config.yaml
noise_aug: 0.01
time_shift_ms: 100
targets: ["pitch"]
bias: "qkv"
qk_norm: false
drop_path: 0.05
beta2: 0.95
eps: 1e-08
max_precond_dim: 1536
steps: 12500
batch_size: 128
Rows from block 2 of a small sound classifier, named by matrix and row number. Rows with one number belong to one neuron. Each number is 128 + 24 x the weight over its row's rms, rounded and kept within 0 to 255. All counts start at 0. Numbers have three digits each.
After each neuron's rows are labels from the 100 clips, of 14976, where the neuron reaches its highest value: "lies over" is the class under the peak. Only what is clearly more common there than usual is listed. The data: songs of 200 made-up bird species, synthesised, often over outdoor noise.
# fc1: MLP up (model.blocks.2.mlp.fc1.weight, 512x256), inputs 172-255
# fc2: MLP down (model.blocks.2.mlp.fc2.weight, 256x512, transposed), outputs 172-255

fc1.329:135121094131144122134138157138118125095161130133108136084098115124142123086136126143114132133157126135174129153122153130147178083134124142093121139122156105134131134145112106130131161127125123127157145104142168104127108138132147140154143110123139123066
fc2.329:145126112098162119124126119160130132087155110182150087098136172148115122139142106127132122064154132099105117123113158106151130150105132149123126113148102176123139110143101102123145124118100179123135164089133114132119151122137134141129101112145087149113
lies over: buzz

fc1.10:160167156045152133170185108104154152092095078120132136137113089161131114139172135113101113133132078123132129127158114140092167123114139119142100120167120106140119180145160104124121158140134120172142152089119112118116154108153171171139155115128142163155
fc2.10:121120123025124136141130125137107169134089104132119138135122133095151112134126136132108148105172119114109155108095114162139112094134101142127125175113139133100098140144173150177160106120151140134123113092106131161134099116110123143118145113150126122132
lies over: no call

fc1.241:117125120013142162164169123134179178109089064153163169139150119132165152146108126106134152142146111128144140132126142114175132120131121127104120147133093093115127167122170092129166103107135138116089146058133122127119142144101113145149149105130095112115
fc2.241:124118150078134136133125128142147151141096134136114154105095130124104112137123117129134135123183109112136133139142120109148112135126153112125097127127135132126135137100171110141102079128147100143120177122144162128114107120107129138116138115109149178089
lies over: no call

fc1.294:144116125128142146159114146101090131097183138150138178094118096122139108096145110172138143137132109142111133120106106093094090116118131157144148136102078118159131144122154119117138138157099141156099116136058129152134141123129107122161148075147125078167
fc2.294:129149138100126133137145168112123124117153165146096124158084178079087135110112134140110138146161135110149125135119141139129142096115122105116124147140167152150132134153124158143107148123125137109141152074086095090118123092122116105135149145128175197109
lies over: buzz

fc1.318:141125107095088145088211143149145083123111065117161115141149156164092141106106113120116121134103107102135141074134113102153113155134071139149123139103122133118122114106135141127118152131132141105109112158113122125125133131126122116133163178116161144107
fc2.318:105157099180132106131053157113126138124159163107096122136113139132104130096064134092124129109099114122096120124162127087117143093138086113140102126150125138160159104157102095113167146107184099134138112111122130118121125144140121154110153140120149080120
lies over: warble

fc1.251:137130111147146140136185144146101144113151169087153118078136127143129146120116135116141083106133119194112093113109125108125132136166146150160123116116110097098098121110113177143148153162090122145095148200134124110113143099143133093083122106189134115107
fc2.251:115124093182124120143159147166076152106128121162156138159164107120108133127172108162121120127141150209134122117125102100112145127138139126126148139128120139109132198124138114160103148154063109164114114142136126131121139105120160173167125113127153127125
lies over: downsweep

fc1.488:145085120148070113109069137119150113108123124137129152099140130154110110139111183126188127145140154140109072097117142145150118122093122138121141103150088125126071112086052148194140120165139129168108146098109150121109109155153107141133156113129088122080
fc2.488:113129162101142165117113092134131101132123117089130129126119159120127119117136146120117154119107103167160117143142165127131131132143191100113156123138120117106142157117113107150109116118150091177144117151135120106164120134141116116116157129151121124161
lies over: no call

fc1.293:076071129158105153143087131119163122067076139121105124116152150125108111092134140113147129132137133089148111123123138159159123124104092135128143089119129117128121112113120113127137110147091127136111149094148167130132128157177132153116193156149099130135
fc2.293:143139091048148163115087115169128116130085113107108072148096133124118197165159110159154115151117156140134094134122137117100119099109088121142130116110161128146150174127144141136089154157120121124117115117123121152120177109166116122149134110150110135146
lies over: arch

fc1.395:184148114093126111088172107116120172104106131094136124154142139125147114067095127096138113144169116103147127135105166073161097100114089155135125117124090120105148166116127147154134131128149143139136090163142135135121096124126150160121130122154127132111
fc2.395:130144140133142115101132093116130124121121099142138131142125172137113113135119166115112128098102126145137125122139117152111155147157105134114112112127123124094183166130124137159149061118082125156113116131125117129090124138118094090144127133124138138129
lies over: upsweep

fc1.437:122131106121125100151178134115096108109128127117141157139080148154114098140088113103160119092073160107069136102112139138111166128098121152130106109117135149109100128081096110113129065124134162209106112101155118141109133165136099140118113126123146122162
fc2.437:113086136177074124104144165098137127145151141136168158116142126123127107104102088124101163096115134098130145115116126117120115135144105148154113113125117111083111111178137114146139140126157148150126128108119170107107128164143104100161099159106125142092
lies over: upsweep

fc1.116:117164102158099121123135124118100081099094175134160119137125112139162152158108115121116128081099114117114110110096114126104125134130139150103061137105137112122142112132133121114123147121146130158170090157113082109177144087142149159128099153127113154153
fc2.116:137134093158137120105128191160120147111134162144142105169138160115105148119159101159099125151106122125131119174132165119076100134127073104167157152192091128079116124120110107158163154111139097114092188121110178100149122135132142116135109130115121128152
lies over: upsweep; dip

fc1.336:096112119150146118101103151123105112114115132157152101109120115130106138106121099100126104083114108182085131114111123088124147151138122150096121139120169126123149122172111099153113131171092159124125150151153154151102098123113106091102082142137110096106
fc2.336:163121146132159122120175120133150127136167088127123082094112114104111145162134084156141149129109151136132127133134128134155136130117142157101089126147132132144130120088040161169112136160074087100125217131112147114158181122157093114120144133157134144137
lies over: harsh note

fc1.55:074140118180159136110109122133126158133131168133122158167136114103140156130127113099144162074142138147158086154118113150118113141121107135090102149089113122126147150163137127123117163123091098121119132095124099116115108062110165136110124108148115114149
fc2.55:153114135211143133103109159095144147156118126132092072108109112130125101094107082142131143188105094121086143154115152169146112135108103082151121126156134142113147088112089120137078126094138137130139128131100150153106118125134086134130148076103172088118
lies over: dip

fc1.23:131115122148162140143112097152129106077112127093107135124137115163152112110171149184131101126141098151159174132107147074144164137137109108108128114171108116135115135135124127097119105066088124145185118137167093142095124121123120122086119118139117141122
fc2.23:144130156154146119112128188107131130114032124103105100132085129181108157147146133149161152132099117150149135110134119146145131111153136132132172099168162132140143172113143121096124133116173126179132105116132051149132069130140080141125099178117136098161
lies over: arch

fc1.283:166087119129122113153145175111113092097141187145165142127116164107121104128101089158131103132171118099146106103095114114130140138111151110147129123135103098106110118127129127114141132105098143126132127108175109193121115118150084145122109118119112129129
fc2.283:137097118054100105129180084147146128120133128145163150106132141113133095123115114110134115075143133118119118135111122098145149157132102143120063094114128135151144137150114119152167080097146054148129168148114116159089125101154148127155138128106126090151
lies over: warble

fc1.270:153115119174139095169136127105117206110080110125127160092108116115100171103103125131164111136110078128144152156102126139095144084164136090094132126161118105159108139096190118105106135097153114142086116131115124119096133123132140125149140090101127112120
fc2.270:141134154169136113090117159135127154086146115118130114136141105144117112129145130152139112069146115105111150158151127110132146119065099134168132108096105133083108122125144146115125145128121060153125159154121155109135105117109120166100147126142137136106
lies over: dip; downsweep

fc1.467:125099116160120131148136105119120147118153106153119147131111128126113095102146108133128157114130142145149158137068145140065141154138131138126124119144153109147136159137081090141107163137174137120088097157153136138121132110147097139173133087132179092099
fc2.467:089106135127133149123104172064127099139151171095106113143093148162100123117136130098134108113105083091123106102122117120126167157131141087123090101137117110128068090155131149143062144141157144134097079134141093123126130150174108107128088155074130170142
lies over: harsh note

fc1.359:109135131194150132155120115118131151110113101152151144116159135142158070111171138092110114101134136124142116104135115085109148146196131089150151141102137124165091115110131119103156129108107136109123122105131107141153110108160125136106136110127137094070
fc2.359:105137088156150136160107126101115120164099177073090143112126155100150128121117150094117113073142118124074138168118111114093135110152109136178128133074107104068094105131149109130109114100116096142137113145137154139087109109122166098118099119104175097178
lies over: warble

fc1.309:120111093163126139104191184151128072102174128135135109154117163166160112137170145148147152147143106122101121129092174110136124149169102126111112117179129088157123112168152133127163156110111129129129153169093120180086110141117089128176136120126150178076
fc2.309:120105172102143105143110101114123147106142148142094142173117123129131130101136102133117168141174112125152104130147127164143134128145116132154168128151152103103128080167116124165143091170110185137119141095144140132126133149133130123180147106120072130102
lies over: upsweep; arch

fc1.246:108098105118115163100111148098137106074107097161101094123110101122144144109145125080128118143101137169134121133130119087133123134119128126138124117096132084152133148113135140140142160127121065094117175148153099123138118127117132104166099109110113108120
fc2.246:106156104154144180140136133139174171131186122082114160113109092160105166152116130135098118139124108063111107126136121122158095154153118110130124134181144101131086146171119150130152125107124100152144149134120136105149127104120127132121132110111148168145
lies over: arch

fc1.79:172153138146138102120082115105129153115159090157155137102118137095118137103137169120133150124173136123106119105176083140108107068187131133119176143154142121127144094163091185138145136094137141123115186136116166146125132112125117156161100088119074139074
fc2.79:092123107128109130122142091113136154143104175113111134096142084151094145135140161097125153175158119129137113137100127132143149102093092133132144141135125121189151100117109095164126145105130043061151099132144155122111181166082115123145137106133168123119
lies over: dip; downsweep

fc1.459:145125116120147135129117148141117079116150132076156122137154132132142083142135082116151102148137110092124087122161143144098126073175141100100162089153088141130111160143149158160133095100140112153131145155087076124093131120153114111142107118145144095132
fc2.459:139137161167147121135174165081126103132040124145091143116171163128098121135121117128096120104128087103167105102153131139144106108126109149101145164133140104090123133140084122115125096130138078124123137123133122144109106166114126132173131138121131131138
lies over: harsh note

fc1.333:146133163143153190118151116121098121098120118119194105115116123122131113139148145138136116094120144150101137133136091141162135123162105096142160112156159128107136115090103120168127167093108140091089135104134122140122124152132107093089146123107132124132
fc2.333:139139122148096142131142118133129125125144150088101145124176148120125099116134135143118121141121138120111119122088139135147129147137083118106144130076110083096128051107127151143140179179113095141105139141172113097149129095166134092117161121088093155094
lies over: warble

fc1.297:138089122063159093125183155151131095120134121116139159160121129104136139110127118100155127099128149134136123152120156147125124134132068163116133143122148087103160160112135119150121121163132166142131111116124106098171153134128148152132135151115096130146
fc2.297:133098163148145122102103084132125128105086138132159129166105091151146140142173090130134174126073139120114116108108148138114136135121112123103130117139102146122107205139167138127144129130112115124159145147116163143108099145129108158108168114109091145130
lies over: no call

fc1.257:139151129143124137119134138112123174129157140150104142037103138112127120112131145150128115082126155187131124145111121137146125086112142117114187138100089076070103109111139135149151097110098153135136104133123119121143111092176142107117176141157122130106
fc2.257:138114175173158141128166171116128110132150169132114157107140110136162161141148135129121152123122174097111135153158116134108098124116145137114104139136076118155172186112113116132134128112081142117132152150123105097128133123109096142129121181145185124122
lies over: arch; downsweep

fc1.213:122142130106096145118071138115140131151171179168170141133150141124131130133097112094118141108113126072093150089126124096099138114118134137146162180174152137105072120111147164197103145146120123125142094131144187130119121102123107070138112122095128107068
fc2.213:096139117136138187111128166115132136146035134110092110129167116134113128157144144121112170148084104099142131121140122135116138126117153126131118179117149141137129110116101128111115135159138100117124122125138143143160088120099131083083128115137155142126
lies over: upsweep

fc1.260:131126084143158108169167111087084140091110106135087119124121106127140102095144080141111157130084162137125190090090129174156093129111081115124112121139146153142073133111147141120113115140156111132141137133119101104077120150133124114127142121109138090137
fc2.260:153148121133115145088124117127133144182158114132137099123071132113137128116114137122147130186101091124140146129138157109128122085122145136103124118124158094150087105142104132129167118168116098126106100171130135142107110129128154137113124129139118167123
lies over: arch

fc1.400:152139145112114165085082179134103134152089159119092065121166123111107124123119144123140116116148116113150116168132154156137141108130143148120102124165150136128146130130122075121135142166164118143124138144130146148106101129115105106139118164102124153151
fc2.400:110109146152097133133142121123133137150157175174122141121123170152137136124136140108126128106117148112107108160145106113118118096123109141150172109101162129094103182143227146082128186137174121126117138126143111088148118131141111104126124135137115111137
lies over: harsh note

fc1.34:155129106146104103141133110111123162131153100124105099130121177163137114099129114169110137154116069086108124114125092144131125115130102092132122154115145097173141098129145140127088118167164124115088142163129105132103150135124126119108126126097167147133
fc2.34:112110142061096119107187121135149117133147127119136132162164085134106097119106125145149132084117146098087155128123130096097120163088122149138105123124131125192150152116165100093118120140103119123093112145113134142106127119142116136114154112114093143125
lies over: harsh note

fc1.188:106112121136133124116107098132122159125121098087146107127158141084141131131125128128088144091116143193128181077096099135148129151164135108139095105126092035115105101147123109147122147122104076118162101136136138118125118160158119104120109133185140114153
fc2.188:118149112118131142157113100104120140095131153101156119125089129151129104126146129137145118166163092137138120122110136124152136152172151143135140125156129165108159130130167107127155110077152109148165153097111114108119124107133152117102131146140129114130
lies over: arch

fc1.402:112106119167095129119112143135116088142173100139089127121159124108106135091123119097146109114121153072123125131144163136105155145150146171120152161118147139111125147091110131172141135174104157152085141114130131099141115118166089134091132121100177110140
fc2.402:152106126109154159158085121122112113089136127131147124098135133121114107153103112135122104132166159088117135168157148133118116178139161145097115111123145089139112130121101121150134090133134133167099085082131133104146097142124155123140155145120114154128
lies over: arch; upsweep

fc1.377:118165137090148144143169156145133110138085125117132141137129125112118083153131086123121097147064102157115150144133146166126137096164117139111144133087158123114156135121091100138087140115088116165108102100112131192154102128121153175152155175130104140174
fc2.377:167157124108121159094169067133127134156086140121138137130189134143118162130100148122094125107097132121135116145157107111124152074108055103142130088154114130123119097128141170153136079134124158133123119154138116104130140155156120122099140120147157150123
lies over: no call

fc1.125:128145138188143125126163107133133146072139164099111165088130122156135116122144135137111143117091136162098188130091096137106135113145142071099144106136154136118117127120118095144108114080118158121190140103108108192140123094122055091133154089089126119150
fc2.125:129119108125112129169146144130114126100100105099141114093101088156106109141144161120158120135131101160118157119146125135123123114175110123099116104124109131131172170115133152139100138106108105181125165175117140064076163133092131123124145119129099130161
lies over: arch

fc1.319:148068107123085137159142122139133107105123139095120183107176117128130128143134152129129094116172129106118133145185137164136133138121107147094082120104157104096139160118122117144179082173137156099136126131095123138141163145136176105100136094136114091115
fc2.319:139129128074131129139173105156152152153152137115124103107116130114113104143177146131138149143139116139160140105115076120119111081168116101145131096135116130115129140103111102088124104130147149144108153103095138098125142125125180082101176123127178137101
lies over: harsh note

fc1.337:116122143093109114157114097137123145110098137090129118109100120145133101141097161117120156120098108136121151112123099124179110142164123098091135124121135141123104119106137131116120133117112132141146133104124098169073143211138141140113161150123131131079
fc2.337:167117121082114134143100086127128091133083129124111096159098105113108131119134104092122132134078137115080134121115084119130135151123108113170113151150132114129122196126079116141106093106144113138107165132166064118106140129125134105171137157125144131118
lies over: upsweep

fc1.168:127172129114138110115150142131095168123136105080091121114155119076111145103108102132120125132144102156126152122100123108114137116108081119113094100164089119158113111113159116148123166128140140149142122139124160101146132115170126083127101133184131109096
fc2.168:138142128071112130148099108123140150113086137100136096150148149108131086128129145135139126126139125125160122101131108097143098093095111117135062134152147127125121113148150139110106111122141122129119119134161110193109138150108110098088127113111090078106
lies over: arch

fc1.107:095116132098100145100117155102126160082169201131114064115143130082125119067110117153111114147121132132171167136144135091132143142115168087136152084116110113097103094098130168149128117112114112123102100143108129135118082092114137115142109129093127108095
fc2.107:198156154070120108145155117152139135133146123113109163155125134143170118137115158117152142143130125141103123131136115126103122117134102136133113151130136114161096146120185109128159094120132082099132113100139093123109101130127141118127155109128087156170
lies over: buzz

fc1.9:106101130137090127159196117099136143156132112128146113141131145168116118120071155169145110066174140178050117114118106115123088104130089112123144095130107109141134130129130145195124129106129119140143139138149138112104119108148112107118087095179117130111
fc2.9:103124144110085150126115114150150134116156101146162130148135138101117135113144122141131108086110094128155144151124147180148095113152134147155115134116133148144128111110109139131155114114152105113141105101160109187105090102154127124102137123159137113107
lies over: arch

fc1.452:123142107215171120145125119109151107088105118111115127135161116145131123107114140136174092143167156138171135119152147119152130091112158135143161105110144090114110108124114151152128146121109132108151124078134118134124170096110161125187135063141108160146
fc2.452:122111110170096136101125151121124129104107137140117121115099151147108100143148135148138121112148140124121122152125160112137150065092110146153073128123107108104127118111169148112194105155139182186133124134139162146129123138133109160143115142123133098153
lies over: warble

fc1.368:141132164072168118123168169144148096075121145123134133119125179113102111074128158141140166119171133122143139143147117122145131042134097164166141120130131098144123122133109100153109164081160156106143145137134148141074114135085079089133160128135138155119
fc2.368:140111127176122123094138158136102163143115120194094114174115130111082120088113102115095119151098090133077113117154124129107140094141095119105109158135113124117188094128154125152171146099137141140135159133113115118146134124131137128136105128142136167101
lies over: steady whistle

fc1.492:115150146120156124117128192133103086077178109168103134100125173113121130173122112117161157113107090141117124122102081097142143126147131111108177131109140083144101102131141151133155113113147125104181086145098130192160086141129123167133088167144148118128
fc2.492:140131170153193131144130129132138144108117134165102108124150136106114117108125114154106133144108101117127104138089131130136143114203075162128114127113150142140132137136164111105131086144104072112112177138106118113111136138116145128127133119122156091156
lies over: warble

fc1.295:140160155088114169126112158148153139083157095115112144154135129090089109136164147085136106114117179127131121114097154122168091147091107131144129090125136140102129151091135149136142149144107162118160101123121112079106157158179129109166167126113097124101
fc2.295:133118121132161117153083107112123102133159146136185095149170110121142129131073151139133141159130159109116148120155128150118124082144082142140108128103115115122071101127088104127136141143123125153154164141101108106119084128145109116117117147112146078132
lies over: harsh note

fc1.284:108090143153165136116069122182124134106130085099106117157087084177151146112114137091121132095107105149139150088139143135106160147061141108104111107165133142116161129126143147095126106174122107142147116134131122164094119070145107106139119144049202138103
fc2.284:118147173084107153123117148152133101119146066148124095116073115112125163118115117127104141115101132052134151123160097136126145157133202120113086083103164122118170125103123130118152123148097157098123135127143138111130107145123135147131139157148151158121
lies over: downsweep; arch

fc1.49:172140134107078102163179132120156076169120109136143111152094106133152108109139103096129137087163136136126130134125086129120102087146105143155152133093115113185145109114113130143131120145112156148118126158123116136140127117159114115130167110153120118104
fc2.49:135147125100124146132117109122139068159103176098125113163129149132124136105149123140159113088161148090166133133123095141140144049127159103182126143136074141118119096120125157103128158143179120135140152104133103084156170139137119133127151136121160075116
lies over: upsweep

fc1.454:092138158114137146142124129138163135121073099130163134086096147127084125131127107150142124112102148138168155096125111141070137142111153127143141124142101146169158120101134150170135163133074116095123121115099105102132102102125061113113101118105145098099
fc2.454:172097096148125117105123137147142118153148112150185115138129131151157143159126143137131114139193133145169151137111128129088125134153130110183085114125151102101134090148131126111135082136122114126121161139138082076128144137099111130119151130126195080120
lies over: steady whistle

fc1.113:129157094161157112149098134195097152086116122069141109151114103103151118115097182158088111112136107159137158131103118113100137128130130108154117141076128097135126102120179138099099111109082122131123109115116126124074123116119114130140101176089204090122
fc2.113:135127123149101143123125138124140138144099138136138132170110122132109158170140121127132159057145115099077119151134077129120113151135133140100133105105109116095122138144131145113147135138152088117118107114161115139119126160094122127120113124140147133148
lies over: downsweep; buzz

fc1.281:086124149197127117136148107141131129113122126158129130119132154098138123147169133129109095122153111149155068134122102126147140108116128122149132155149113122148110142167120196129147128163141157137159122111119113067104140114117108146111109110107075123149
fc2.281:141110120132115137135113132164117132104219096108102137142143110173140109143128097132107159105141124144150092129111143096144170091085157098059149126080144121071133095137110129141176124145106122129138158126120136176108120134116135141102139131139142138098
lies over: warble; downsweep

fc1.298:103121157159087108132093134109095107131179194084097118114155163096126114090116108161109118066149170099101111101114107129071127099118157122102158087148122162145140105138085147140090123151091128114114103202096141158153135137109142101151116132122140075106
fc2.298:114134159079123082118174121138119143132088121114141149112139141109119131146144098127127119104160123109154089099131149114118113142134112120109124134157143108130064169110148132109116102116138074123109117134152142136142117122126135116150122107107137188119
lies over: warble

fc1.497:142102106087130149165104154182104139087150121105131129103112139118126114165142151123101123141158091081179130151115117117140116082155096144131099076124132151105134154142120085125141119136163120127113105136098138116134114120125133121137170161088141139105
fc2.497:100134099141118138119115152084113095125108115106112142091134144129104132143139162146145128146098103115113109134143127129124119134125126131115112128090109139110119138129074131139133122148147117125150155128148123109119116157111117112103102154132114118142
lies over: downsweep; buzz

fc1.15:138114143139124109087132166116135141109138109114108118156145157080167128153118100144147127126149067129147190120135139179109129086115096130158113131132116155129126120093185109134113084119156104070105107102105159106124141156119107127113094166140101092116
fc2.15:143130141158118168166168141114109106138084130121122127185165116156135130115116158133103142127123155226121122093125124088143139118124103149146148144147106113091083109111129089141135139099106081155115112120143178147117133124136115160139085148149109104116
lies over: arch

fc1.208:126168131125111136099124167148130129110119159129106120149141139109138163111171130142123176018101122163149118125108126111118143092099103193125110130120154103089101149136115170149106147167125125108104115147093143160119150109153115124141134130114085146123
fc2.208:103096142170131117115132124131118113150113130145117106166141135132134148122121143109160080110155121095087103144120115147153105125122153112126127104140144100161148129086050123132122098136138154080156079183062147128131123144145176126147114153127091096129
lies over: upsweep; steady whistle

fc1.428:132139135133143134105118114151143150087115164107117140109130196121121103156128163107092141177097116134129105122126134119164177072129149115097139133137111122132114111142106091106135106117117130118113076151108118133117091133092165124111120079124135119090
fc2.428:109158149089140089125174183129097135175095158108123116097125100154154127114110099163132098086136147152120161131151134116113121134154102142153149111125096113156144126101140083161153128107130155123119071121111077101145136107126063133158089091128154116151
lies over: upsweep

fc1.394:125135136181132082119108124159139138117149119145164078101107139137124136138144132082144133141107198087120144138119123132154121133097138156135203143110144103080110119104089132107132121130124126124101169136128125110119091123114111141171102161130099159085
fc2.394:139118103113101131116111093144172096113102138110138132130141108133139129131123128139101121090140070141149096106123125116137147130153186128160154124140118123148095124145176165145148080117087109113143110067122105130149117137159112141119124126144129129138
lies over: warble; downsweep

fc1.52:147163146150123121109099135079096147130115117114120110126148116129144092118124119114142094134104138132104206129106139109107123100135138095106133139116113149101103098141087122138163120128186105181109131141106108111168167123141149166106123122107109114107
fc2.52:129153115141091153148102095111151169105160116126169126129110121105151128113113134165110144137148141168143134159139142147149134085149075151159127111130111099052191110160138106130145147132132119138134133144124139120171160145112087147130171122145113109140
lies over: steady whistle